A small image classifier, trained from scratch.
Training: soap at rate 0.003, 29700 steps, batches of 384, held-out accuracy 98%.
Data: trained on small charts drawn from random numbers, 203450 training examples, 56.1 epochs.
Rows from block 6 of a small image classifier, named by matrix and row number. Rows with one number within an expert belong to one neuron, the router's apart. Each number is 500 + 50 x the weight over its row's rms, rounded and kept within 0 to 999. All counts start at 0. Numbers have three digits each.
After each expert's rows are labels from the 100 images, of 14848, where the router gives the expert most weight on average: "strongest on" is what is common among them. Only what is clearly more common there than usual is listed. The data: small charts drawn from random numbers. In brackets: how many of the 100.
# router: slot weights (model.blocks.6.mlp.router.weight, 64x160, trained with AdamW), inputs 120-159
# up: expert up (model.blocks.6.mlp.up, 32x32x160), inputs 120-159
# down: expert down (model.blocks.6.mlp.down, 32x160x32, transposed), outputs 120-159

# expert 22
router.44:529506512549451460594557496427504531452536521571556505495483530469496557420484517426512519468532455579489518579506535466
router.45:529474470386554559563441473446524403442473442492467462553481441613494534524411549502549570518420460505521525573463453540
up.0:586487511491419426503470446409588591481569521510495413485523504500549475484526499560599512474507510513514492463426545535
down.0:509484484536543487455562472494533544507372431455464484543368453502489492578476414474464523511525460515464584476495496484
up.1:543391464493477558461521569480481472575506534477550582423408459440519518479539432500564522513491567462461480460514512391
down.1:541509560492400523531505595492478466440522415583470534461463495574463504441499490503476432572472473548474430457507474562
up.2:534613489507500470490512603502494496461483472485564549558522553499422535559466566540514663483554470484541478472457513439
down.2:475461429476470405499530534397518574528529515477458468536553507503490481492484520549510528547518503443472512628499438545
up.3:542421451479503528523486516505392538559407374504435475477484560491523375509441502451515392583487462514464503526473537448
down.3:473524498501478506532560587601518474420538527515495505421576512511458612549425522528519437485501488543531582528413534503
up.4:495382492419492489576494527508553566474412522462499523544486555467578458457479503492497488458448529539507552483520464540
down.4:485598523469496489479423563588489540510535448511517443403526488581514469441444452498457477529527432535553445467498445557
up.5:427443521468531486479562455421468474535503502442465529465518521488521496451527531474475505444410542496516511598488483519
down.5:440456564511502470474487491552428572404496420510444452454515397644487521571468511509561453446491511497489442542524525477
up.6:451566486445462474538488516661372526463497559482511517467508499415470540508557477493512466495473480520524355544508469555
down.6:458540596513577585474571522532400577515501456484470548542490534464461499507466416506407536498587486539521592503554496475
strongest on: one colour (97); flat (85); area chart (49); kind: line chart (33)

# expert 7
router.14:459437497424494581512523453521493454438541395499463428509465434577472450446444614429463491527529481503538475425468437506
router.15:395478508405514466432528507476486562437538544581582503453470419465551458529570443487387462435522541442533466503514440499
up.0:530536478467558536492481515484510508518467507477525494470468526440420609534489582544435422441515465423506449487385452606
down.0:507464515465465539437433460505411553506616474485528533447482521540489511442541476446475585482464549509490501576571401558
up.1:524512507486559532454505444551461589581469463553502525519507441583551482540544486475553547583431483494523444554497476531
down.1:435517562524500459524519481547587493472549558502451603401573491531438558552482526429437488500632450485464423605479564464
up.2:474498486504502541477429541538497576571430543476488454512427506551519404467513575558474468429441455487475514553397530530
down.2:470542460510567442537530600578458493553514515501487547444492529592549551473513514435481483519476440472474408627523469523
up.3:533484497488498440456518381473396534491564517531488594539555521475480464469585510478533534530443528566533490545555491496
down.3:447547520512510501595485653567616495477485595504493519494450420538515523498425516477520465441562515499502489567477496477
up.4:461511498519519518493464452426461491479582511560492548567531450513433509492546452495440517429478536458528503536452500463
down.4:524532597482536521513499513475545499483465489506526538538449515432565483470484513562585452626550478543501510491480541508
up.5:480541507475452530472517435612494526518514479543454399475543651486469505527494437526397496529564443431513577557530534489
down.5:446404489556507503466506506513520569578517484504486497404489425582559482434413538485540448510515504503446491447440505493
up.6:547511503461520455448537595498552492517539543539454446476571477532469490443417528559553469495439507496603529486421363509
down.6:496539542467552412504471461495548493508491431556553457497440511528525502499526360567414531496394492483577538551561437562
strongest on: one colour (100); line chart (77); items: three (45); items: four (41)

# expert 1
router.2:440497468440471506388502516456387535532562504523571475506489562590523380510561481562453521515494469557550441473500530444
router.3:451426565535458490535532528499541516496465548555541476465512413595521421596545504486540526485487570541592424523482544386
up.0:558408443565550505502495496498486501459460567509561479530537521598519559535494559517459641569529485433505475570454533471
down.0:505551500446629477433435501477465500537544564493503463523500546474494544556472443415524522574516548506620514513587635426
up.1:603539467557518528374460550574480487511541542425438552536445554475465509443490499557501557465477511509445456533538534475
down.1:518474492510483432504462500503426474472539429409474482524455499473492562465461499350483454486517470563482614594489508524
up.2:506406426472485538555601520590530583548539488425446507503484498562516539499490589504594517432561553426486496531554506452
down.2:507460572555534512421482466478441477524542572550489461430494492421516559441618431539493553607473592520601502555478474443
up.3:539567616423556515443488500564491493576484503472512582489532515523538480469515514561470430547549453495531501511545560488
down.3:463497538468444503493424600431514575492539425442526526501444511407443489459512583457460436470503513543516538510548466419
up.4:562433529538538491512478559590564565509460459538452414581480476472518417533482521467529447412548486506453524570440408498
down.4:540488526564517434460491484520511579504480570526358451506545552551561542513435492457449481507499431450435445548567521546
up.5:490535468530426435480454524445439547411461510521415590440412568551512514406519485452496553446421526438441488606438576459
down.5:486527523501549505599514487531359438510575467457516532463589498532463568467436497491487470527564524444414522528565500593
up.6:528471413507442513539618426462569507471432537596549505493475541541513452550487490501526490437468446449427499517532499461
down.6:479524580393517580391498452560548449486486471507560556421482525420489480497480457447503538592488587498543449485489461561
strongest on: horizontal bar chart (100); items: six (54)

# expert 27
router.54:406490492433608463460539462430587527470451514560556557504453429523601510541597443497450557426508495545510467530562557568
router.55:488535471468397445451489522513456549491491579534500491503548499572463495585544468523425552413611505502578467470435521528
up.0:526465480572470463436468518452403471480503509482459554505503374610517489539552524519412564512465549482513609444478452445
down.0:485527592518460478470491545518422436486414578450516516556447591568432426493466415510449525438588490407562516515394502589
up.1:498545413542579431448466555517454478506566468560455544526489435481496473416492462515466521537477474475397371471492500464
down.1:445505533430455520498452554483474473489457542566589489502387468491437512482467494488432470505491428464551469493445571569
up.2:530527471528514598642518531471538521462504526464518411432462537508479515446518508512441562513516527531502461540533429542
down.2:385490591523509475464363491576451551558457415487493477480561517525515509526521484590521609461444513518520630434381476459
up.3:579470498482501441437463448557506527483500481547425533477555437554466537437604469408502570472473609489557518491525544516
down.3:403627526497524595495388513467513530422483526420481491430471464539465432501497529488492399443542537556531386525554523527
up.4:552508486521445486550419567492490592456447543472460451486557551477589524533532407555448583568502496473536518430568475408
down.4:503518515529543566495469501461476483470454407489449412546520511607518492352508557484540532478554549496527479490511524549
up.5:452495448489467508551559549483431512471638439450481546490550544477499542401455440463442488550471515519502426554451504438
down.5:463510485539508533460470541516508438427463495607600416477521406481441461534490531510533459538509527515526464441532517478
up.6:483541416505519498575525509559556489430555481519535492597603528472506555458559524437528530457482550562553442504477434498
down.6:515566477483503566399444539472496480426470419505462537501535576519448534527504495541518442576480525510557475398574544521
strongest on: items: seven (80); stacked bars (42); heat grid (25)

# expert 20
router.40:463441434396464507453555563438533478400496458569544457498466461482584549609458532483494554530521525463552485471500476516
router.41:405608535463515478530512478519387518544586539514487522463482425574539471425498453457418514489464562544532430500538455523
up.0:521406443481528476537514553465511507497477479519539505514646544503481561477504511529470471417462539548578449476484550523
down.0:502523517511525514551449421507531474581550500620455568531440500562600416468534523479459471493462502522423555476448488392
up.1:508516511522514435575522452491419531485437477516514543471458538412485589438493490482490489526494529553469510438445494462
down.1:500556406449522526404490502486534422449502456511473432454495515623487545596585516597455483394516452491543475558480512493
up.2:474526545432474505459539471564500477562573450457532517496508420485507555588559508539408568512421487477484532516511437548
down.2:500398543460542455509480583485484553396445492472471465453553514472485547413592470566598515475533523488458462501497496498
up.3:495512524512428465547554440428575401429495611536549516490468548520553560581517416578551468433592464510496468474504496502
down.3:476581493484455559585494420538556462605563523523589496589491526498522520483470515472535561532494450435467530417571473537
up.4:480511484463460553487437514463592526451514512522529515495507515569593444591518514600462502512585486484501542524550509436
down.4:483560467456442478529467472572504563580433529451539508579503525515435469507491570470534476471539430496448518507471516540
up.5:470519499515561501412540560517549508572598457469497474486393475437513544561459500463502513533528428476492458495522520451
down.5:547499471518488425460445481586414535504593430510443449560465491534533450507495419455455536555557602482426464500526556485
up.6:482548445519445529551457489470525575518520510427452539505490514465535511452393483607561496548485478528506527475519493616
down.6:385398580504552571556560563418547593470505515472498580505504495497502522431515479502478534530497472469532577447527598531
strongest on: heat grid (78); items: seven (53); items: eight (42)

# expert 3
router.6:431377582442564494536525531422565521397456559534532480463483444477560496557550479478478387432538450505548468529489516584
router.7:500433465475481474445555514475572586460483536524553505432508494508526465601568447561449550421554414469463505457496527496
up.0:532558449535493598524439495503526499568485394451425461568540527545533437465487475486439480538436453523508557502519397539
down.0:485415541458547448465515552387511500546421570507571485495487426438535441503527504625514499470563518531471454533572496543
up.1:482476540512492574459595556518559522543587487484485555460484442494447441606462546472417526585438472455519494553556505574
down.1:434622529538500449410540443545506528553483534543445455512518526456489580532555521495563558473444523508545459487527600435
up.2:447409526458573527529517393514400490445598433556557556508517535570467479522503460484450528552505578521491532559532554510
down.2:421418477561428497502464497455451486477521507547609489547378471476484480549410486493518486423599502473502434468531524424
up.3:500577545455486508560495530515472566499494576510494447571491389562538503523536529467516507468550531423462411585537443481
down.3:536440585535541510494575502521485481547459534422454570504478445546533549621481487542559525476475532436531425452570501427
up.4:646495446494537433523441557529435520450503523502443538526497484485458419502568454556442454542558536506574519482458501510
down.4:525513453535473472534471547554518517496475569492544517521453582523424436546551403557489571506512444425465520490420468470
up.5:472481488513529627464573498464508516534523542454583620528487535443523483568447405443497521507422459558480475588531459483
down.5:430551522504527464557546345513477387511561484533444495497497472519468500451517511546443503422564520456518571539486474505
up.6:476509561501471554566414510533539519534543514518495442451474558465599497500528558488444511499555490577455440508487479501
down.6:411471510466522619527465485538481561532488492358448486528458526472549466464479536437578486487549499545512615454488434462
strongest on: one colour (87); items: eight (74); line chart (54); area chart (28)

# expert 26
router.52:491453446552570482428546565480500500533514489508547503494425581507498426513511487413477521458487432490458454573449556485
router.53:463486515429525478545489489492539509602488566404458435416444511481439446491507511476579514555474487546568561587578506531
up.0:470555610432563509527442459530550493519419463453592485521517510547566449526520462556472433581541529459481582496486502505
down.0:542484413541446493502499512558424586441512498445513542438431465513518387449373528421513516461514542589499529541515547460
up.1:565489485591563518519452544542474527545431497517540505436435595483529527580532524574613435520486526483520489461476597450
down.1:459528490554564460549495457478470539544618494414441483492422577523439492461435507423488602457528483477495483459464576522
up.2:584545566523494518544535511454623494402410494389510581565502567408492440599455518443558515497462482501449460452457560412
down.2:530510522412479542518420498509458483542588589473614510498603570413523453535455479411530476544497460520498518570420457508
up.3:461574405454388523449499465394463439483572528477583512542540468508457532471529567528532576554519527580546419510537497507
down.3:530433490526442548497555528552577576476532512556486529499527473532492516538548499524447489470512519434498514536504531606
up.4:524454477581558469484443487507490444527490487360390541494467585466447565504545437556519496499480492534424450533488503523
down.4:440517505530508528467534485582481519449492432559494452589489486546556512426531410424582498575536520447499501473488519539
up.5:444494448453479529515553472413527428439552616576542471572467448537587478549444451457420443488514584536507431462448394495
down.5:459430577487476546504518563457554440363536572482524505564500529459539526442436486580425465452462529509483532530476504499
up.6:515482495570411483502493477501484485618544491486575510454512502547524456464524465531483474488510577434460523522494428514
down.6:489468533507517449595457463520444469512543446585442508478594511555510571536383492479578537457524533488565476452437504505
strongest on: rising (41); line chart (34); heat grid (28)

# expert 19
router.38:443538444507453528423391479517508527437501495497528563503478495504386444542528487445471435599466503521468573534437575468
router.39:518514532476545506464424463490472504374488472512443548493549506451458417486454630511469494537519489489411490404540544582
up.0:506447512487492462497550452516494515599555438482515541548543495614518442583507464570463406396467478618469536475502511410
down.0:568476476583484531526602464511525448580554504504473497518566475588570536494496429509536438472456531548520533518432505602
up.1:557544430439566526497553468515591479572550422460568594470457458495565517420438498536531557430529460394538514480505502559
down.1:481562514527437523514536488508429459461408453424493481546566506500444536611542561490458404567521488527522601421484493498
up.2:538515567556422486567542494550484522475453576553475448489541475420472563548502527538487423476511554517489495453551488477
down.2:507422505493541568482549482466412580510437502517491577447475523546400501483457523526582428469534425526510492537525467522
up.3:440448530449387548467383482463432493585444424497485469501560444529522563577547468453546474483443567544448566467457496508
down.3:503508547526567413533445534453563459480524479569558465384549555429502566412436609501583505447541441487428498488559499508
up.4:542498415440472487597563502552480537547524498521438532472558547415524593520384550499468471493580485527480511459517515556
down.4:530469556470413505566529418540608506464467427438509524521484555455400502448462441460520494573581457513491548422571570535
up.5:551530454468538405526506486512564567547464500536474464456511455408463532452443595579478565445453497420567467534488567577
down.5:444484469466476542427477486488511488454504493584587405387507482469495406501521518443435460457548556538483537549401445429
up.6:544547391473486492464478396495471523464493538438436446558453505485446511533549492463483455466486448548506444520480428594
down.6:540502521546539545469559476515510518502629428530455505497446471478511568413490441502511522523475579570515470486516508521
strongest on: bar chart (53)

# expert 9
router.18:529568556556475486512543521441479472480480502462504441543543480500453421535449562549596532574574489598502496596607489492
router.19:426417540489471513496487465556536536498504534390540377535409495504535479590570489484520465491444517460508541447476538441
up.0:468468476482499477516565585573455571460501470487406498466518429442532484423440457509520539542571527521467559438446531507
down.0:449549456545516539489491385496515522442575566558457436513585486562520462509543521475524468562546377445535450507506543547
up.1:480380407447480481516526500502476499477524405482552444507518503499418434518462528510544526506527560554519410444527432488
down.1:451530487649415418528524513604477538536554475488505479477530421514452432546505491470509520513475612477514433467485513534
up.2:444506482488489502544518585525554480481492507535522517633565524512420417515398548490487575426562466486539383487467445436
down.2:572430581454505369488471439456427537574499509454552463461507460452406481471539469440504430507479496514459508534503494486
up.3:478557478456499461467477448464513575463395479507536435564482588533453567452559503529509518471583564533535472487473536408
down.3:445448502480542599475506522587559504474586441542532544462530513454535524479473478487492533559462457477399509463507497472
up.4:556432531494501500502563568529420535495439497507457617508517413418485480561479494468525579539514405480361551507454599537
down.4:541495481485546573573550521439428411453506577576408506481554392489585513428462468564585543494550460508449461505535510588
up.5:537446554483509566499483491490471422513553501463540461475535509523429484489534460489446394466383513443474572465516418441
down.5:449584441487466515374442626456500536586478399514428471530507510541459507508541425462499511553408514592581387551586488475
up.6:478531581516497450483484485546439516490469448525461510481515389466462492558461518454485544479500500436466539518463527520
down.6:476505507421447462465600463446419482477425541564459494528588494537567523566456523494591487436475434514495508526426485422
strongest on: pie chart (99); items: eight (50); items: five (35)

# expert 31
router.62:501455540473536500582496483478548454474553523407417396512542478522518532549490531454552596593538410533497591591466502510
router.63:436470544382498477483529453459549538498470544551526516471499406563562487529546456531445487435528467545537460438508520530
up.0:559522428423566503630465492409487469511468504523467511603496523489433453494536531544495591536478464613534452518510481619
down.0:521506562508450515463488393442459515486514493392476434535609475564542465460493432409518509503505500515597593574517493516
up.1:529551436431455487430539523529559480564402556587533439492481457454533493506461405501492466491448590511437504411444528542
down.1:417503533596585519389540450491536474548419519563468549588470428627597525480470513510611474592529452453520408512498416566
up.2:505456460576385543474420431558433507525519466491438439556485491458504500574481438461469556522395547537462490532434567575
down.2:421520521469548541635522442487463484420494459511551466552532463440574507498546417447462486551556523523469480576451465508
up.3:577482496504549461572508472455527499434519445501483484498529560345417557509499479513548553515464578520507535483519533563
down.3:539451484505418395511494500435590387370523636581542593393492520487421471493529579502428532515488471507442496487508546507
up.4:503544475484490557476512578562548482507517526471469488525545475472531532503481512455553455396419489510526575583512475541
down.4:527451541563446533565487599570518444506547578440426514527505556600523497494505544484593573501432490511507571459543500541
up.5:475518545489548458492496518499470555611550447539479482424579526507470522459501474561455518438514551432507457424551579504
down.5:437476492460545524515509502534482548501496481537547421405508548528469477453496460542488581454478414546442503521512481524
up.6:502509557466514499549455432534512473492522499448504453535465546561559573493366507392418504484424476469490474454445572532
down.6:478425561579578481535525406570387491464487517539499528422510524573537497540429417472472491524394449488503458410461487483
strongest on: one colour (93); line chart (62); items: seven (36); items: six (35)

# expert 12
router.24:476537486430438483504553511411533575468537562572598426453491503575572467579428469456447521419515499535528437461464466396
router.25:440537532360544505513421428493439540498636490527432562506471446563360444523422600515513562538427525417476503492470540617
up.0:481451469485469483500529478514575490513583502557531473573533507444583541486555503527510487529441444581514489461557501534
down.0:485510472528592514555491496563546526567526449491485449445521552526477554525502474427530544501453473430531524469517435552
up.1:507525546572442542461496489541440508548545592455523477486508609504530353519470495495545503534474476556584537467530480511
down.1:500545562411545500528603440473476548454418487488483490466404594496409498428424482496529445475504491517472512464456522486
up.2:535480444491562491463443487571568592506560552487478466527533533493514477541474525456523483472494534495572441494580533446
down.2:535558486508490444477455509541417497486627575514494495499536497477538498470571474533464513448475488482431507510483471533
up.3:444397529529508478373477576488460528524425510458447522507488444466431497406554533483495475505461451603436571517554548425
down.3:503552496471491400616558446559463488595604482498538499480493523510422593588471473437430481473540540474434411512528479443
up.4:462430534492481520472552493517536485433493497554528458442517476552404472497593544533586434480405539480564527508498504493
down.4:486405508455473578447526434496578380556524499437475546451472531504431482591546563539525520508516509465573402549524561469
up.5:527507537507401554440553552573561472455424610518458452462534505486507574448584507501604465385479500529531438622544441474
down.5:502496479480537531593521467454484509531566488486524480593463498539525501431444479589458467593525461467570466419530448498
up.6:592449515470543524536466495469570547420511578595517561398507487472504514523524519500513532391536569369419512513503493516
down.6:393453520514526468502413567424602497538420487460455544466517460434507541574467402584432530449479469493491541488519546439
strongest on: one colour (83); step chart (43)

# expert 2
router.4:443592396431520526457505545475546485523482451477501490503582366477546434547513464478521522492489529546476531494497453572
router.5:478595463512514444425439537510372484466503437508479539541457591572435492563524518571471523463494382526518532519541574579
up.0:532411518442481454511483471527522508473499537570496436466476438508506469451473553517503440533473472542446537530610445493
down.0:567538425535470508491529475517505528518461448432529461483461585558459522508394529489535530522515437513491434496466498549
up.1:371453400464459490477479441565489560436483535493606499499512543542492458449498460558496488486492486496540525561512519544
down.1:555544406525418460500457462393442447459487456472427488486451479507529543603560549522555505479553582531409563456431412434
up.2:601462496453543518435483398457481511564503587463532592496571542414516445529567524462499472438484472523590505487610463564
down.2:473510455502479518542458529595464488440401516527468460539496573468452407505481512490450632491485483443412439528493563421
up.3:541537439494464534574450527519635410433534422473516491436443607606503502494490476509492441525486376569428496433597481530
down.3:476450559565502483535538486500530544608621540500546520515467395399476448498516508562571391523562492555524446443492522409
up.4:518544503481549467521398536449445450554557526500549418590480562512500487498449494538490527516490504484509557482517478503
down.4:475485511488522481572508520520495522592436474480568538530604480510392511435540412520485550547433476478464491466531503491
up.5:539377474542556424462541418386561573526466505486450409525441432557517442463476466477489540459542495509615474433476483530
down.5:472493498500586389546485499454499491479598547541520541475518547403490582603461481526602568545499476527414550510488567493
up.6:502565508505589441534496502515480535509552452509553544466502514443544501374624459552446486572472420459520542450567508516
down.6:417513586470424482462461477554475378603439616482561416479539581450467485533504557443534474440495486486490426523457474513
strongest on: lollipop chart (91); items: eight (49); items: seven (48); trend: flat (34)

# expert 11
router.22:502461475411467466600523500455542391398447422600467457539500505493445486403449569550590560476557531559504588490484456504
router.23:423464571474438452513430461543511444479475477536462535481477460540434444559507553525531468479484443444518477453420524505
up.0:518480506523486495504512561528522481417380567490404456554537476527548540549472529410469494557468460509477553594589492408
down.0:495515469445465494530523561533506576434499562516548485555525515537518511477457534450565454468412517508512362568588515488
up.1:469486546415458467447474598487514469522504488485528454525542546548460421440513548525524518463435535491555493553483415507
down.1:387477567470543477531517554458513537434558508539501565444507538503483506438422482444500468488454525514472566492501560415
up.2:538450514482549575523547489554519455461641566494476506535511494452486452502493536498643514557469473482442477473513504560
down.2:533540480476566483485509529490472433447530508512526571555594491465440561484613514506468439561464528520561517506480532522
up.3:521499452536536532442552571456541520461526382509459506541544550499567401484507548532528436502449556414494493548567474508
down.3:458533560497521395472505441542505496525506583499500445628513532526505548513450471389544568508461483596478459498580440539
up.4:490485468479461520449495510512374446451547577485442517521454483443485568458471456511425516509460485535459469551477523400
down.4:494449507570567439580483551525474488489498507435532506461501556546487506557515457600551457407541585463547503559527518448
up.5:531518542434533482521505516512497508445597434477502442554399492479477558539591482497475576542457471467459497448492443475
down.5:556487506522419471436533475476543462536405525550496437569465571536553491533539441428394550451481497495531576442564538452
up.6:509428586510508473507517479516530602475608474470488511487523433539544551585553468496469512506457566503484566483443490636
down.6:416455574451536517548498503597519546487564421520448520524442346504461428547547513542487494526481576494481489525536419503
strongest on: horizontal bar chart (90); grid lines (72); items: four (32)

# expert 13
router.26:500513507570448465519470482449529507505578548576470529501413462531440380544509587456598495607509465534594505551442555523
router.27:514468489466585552526413462464482434393440432450448459578530497475489529508449557510532555511495431530511574546539479582
up.0:504497438498502560455507386426557541521511527490642593586519438505452419479525479460510445351498511581573439553476528492
down.0:527524541457473492489454538519593538485449544512493494568480535549433422534603422510539579465431402453570482602524461566
up.1:520463464465534492538545560508490445541564531496492524436559513493491574470490488413554476517450581497492551537457532497
down.1:496487451556475421531408339545470506500512488525571505519527516589442375567506502510502487486575413433605521500476489405
up.2:539536501520449460476528535469601467482440529495518525471427490535552453475468524495405548572477477459596492469447475489
down.2:458466562386420512431409588436538517522575464490405497509566544542578548575514526485469522483531405505427519505515506588
up.3:495584573562525532439483464477428468487569479504500551466479556404583605461505427560559474550490539487486505570583462471
down.3:505479509541491487525491509508475525533561479499476535458438602514578575537529469571441501521539514517490504492477514495
up.4:492497485528484493491602472524471484524582522572457480505414520522494491406494536466448440497426559531473462532465497468
down.4:444536548524514541656498621512559499441379521444490441476501579588440480555462507484475504512561514447489583527476461471
up.5:417389428481530492516518478570500436442420541503495551573526441569542527393483592534434428528503520458470487516475550563
down.5:537527442556497480536532471582447524398472571450494483512446545492489497549406528547508444548525456441444523464468498509
up.6:593517560516521519522553441455528458509512609483509592538513522443483542463449451446485511395461435536482497572455534492
down.6:427639562437448565533446462507573530495409541513458452547494508602504516479483495485557577521455590503443530497579487492
strongest on: dark theme (72); bubble chart (52); flat (43)

# expert 17
router.34:433551426540524485477546516514554537561533543539457447532444468575505513573533505500473532471493400558467510506498481449
router.35:501491412448468518497529538502478447421535504458526498449595456487543576502515470414485536476530499473502475555585354523
up.0:590544514582446526514521515492475538441533540534524530440479466500523519405533491377490527446438514489505585463516454545
down.0:463544491598502485452534405600529478476502493600419484499444431542505509475545464476486553466496599471450552414531494485
up.1:503382495440472464504404465555600429572489450538444445560531453530485455472521539459498523557477592575550472568512426513
down.1:463461415494499523534446562508500461464486595493583385394445461502627478455477496501439414486457584560562444472406486511
up.2:474465526482436472494600430428422604521462554484507598503532459484526547495504515473408537437472549520492473498539483575
down.2:482542508618464572520471459513433492565530527524464482498465618554461523503527589471572486480498466523455602456486533522
up.3:533637509501471475578481569480529556549507512474550438507494474533464458561392521520483467502555481596496453516584477474
down.3:592469432520483454492474495406445449495429548447487475512450537514532464502428541488471534399466529537479513462474496449
up.4:423572413475522465467466527471486422418485440564516448470535546482521530509541488470510456510473510508579466512506486527
down.4:455560464565592485508526599541509518505555481519547518493447549536427480402480526587479526555468519523435510400504546562
up.5:491438465457463495531558469392482568509528540488387525412560504440581416463515519427477410461522538482551452543545501546
down.5:542530481552505568612461503519498507541560630508543556470488537462432476582448555367470428484517542497476519462468554519
up.6:510470407473481477506484502615539529528492414530491490552483543532381542589502477491483524487512452469473571423484478528
down.6:520500592508498466475491448511511565567503463548509438514498421505520608492492481469537494557491548423620544440549524514
strongest on: scatter plot (28)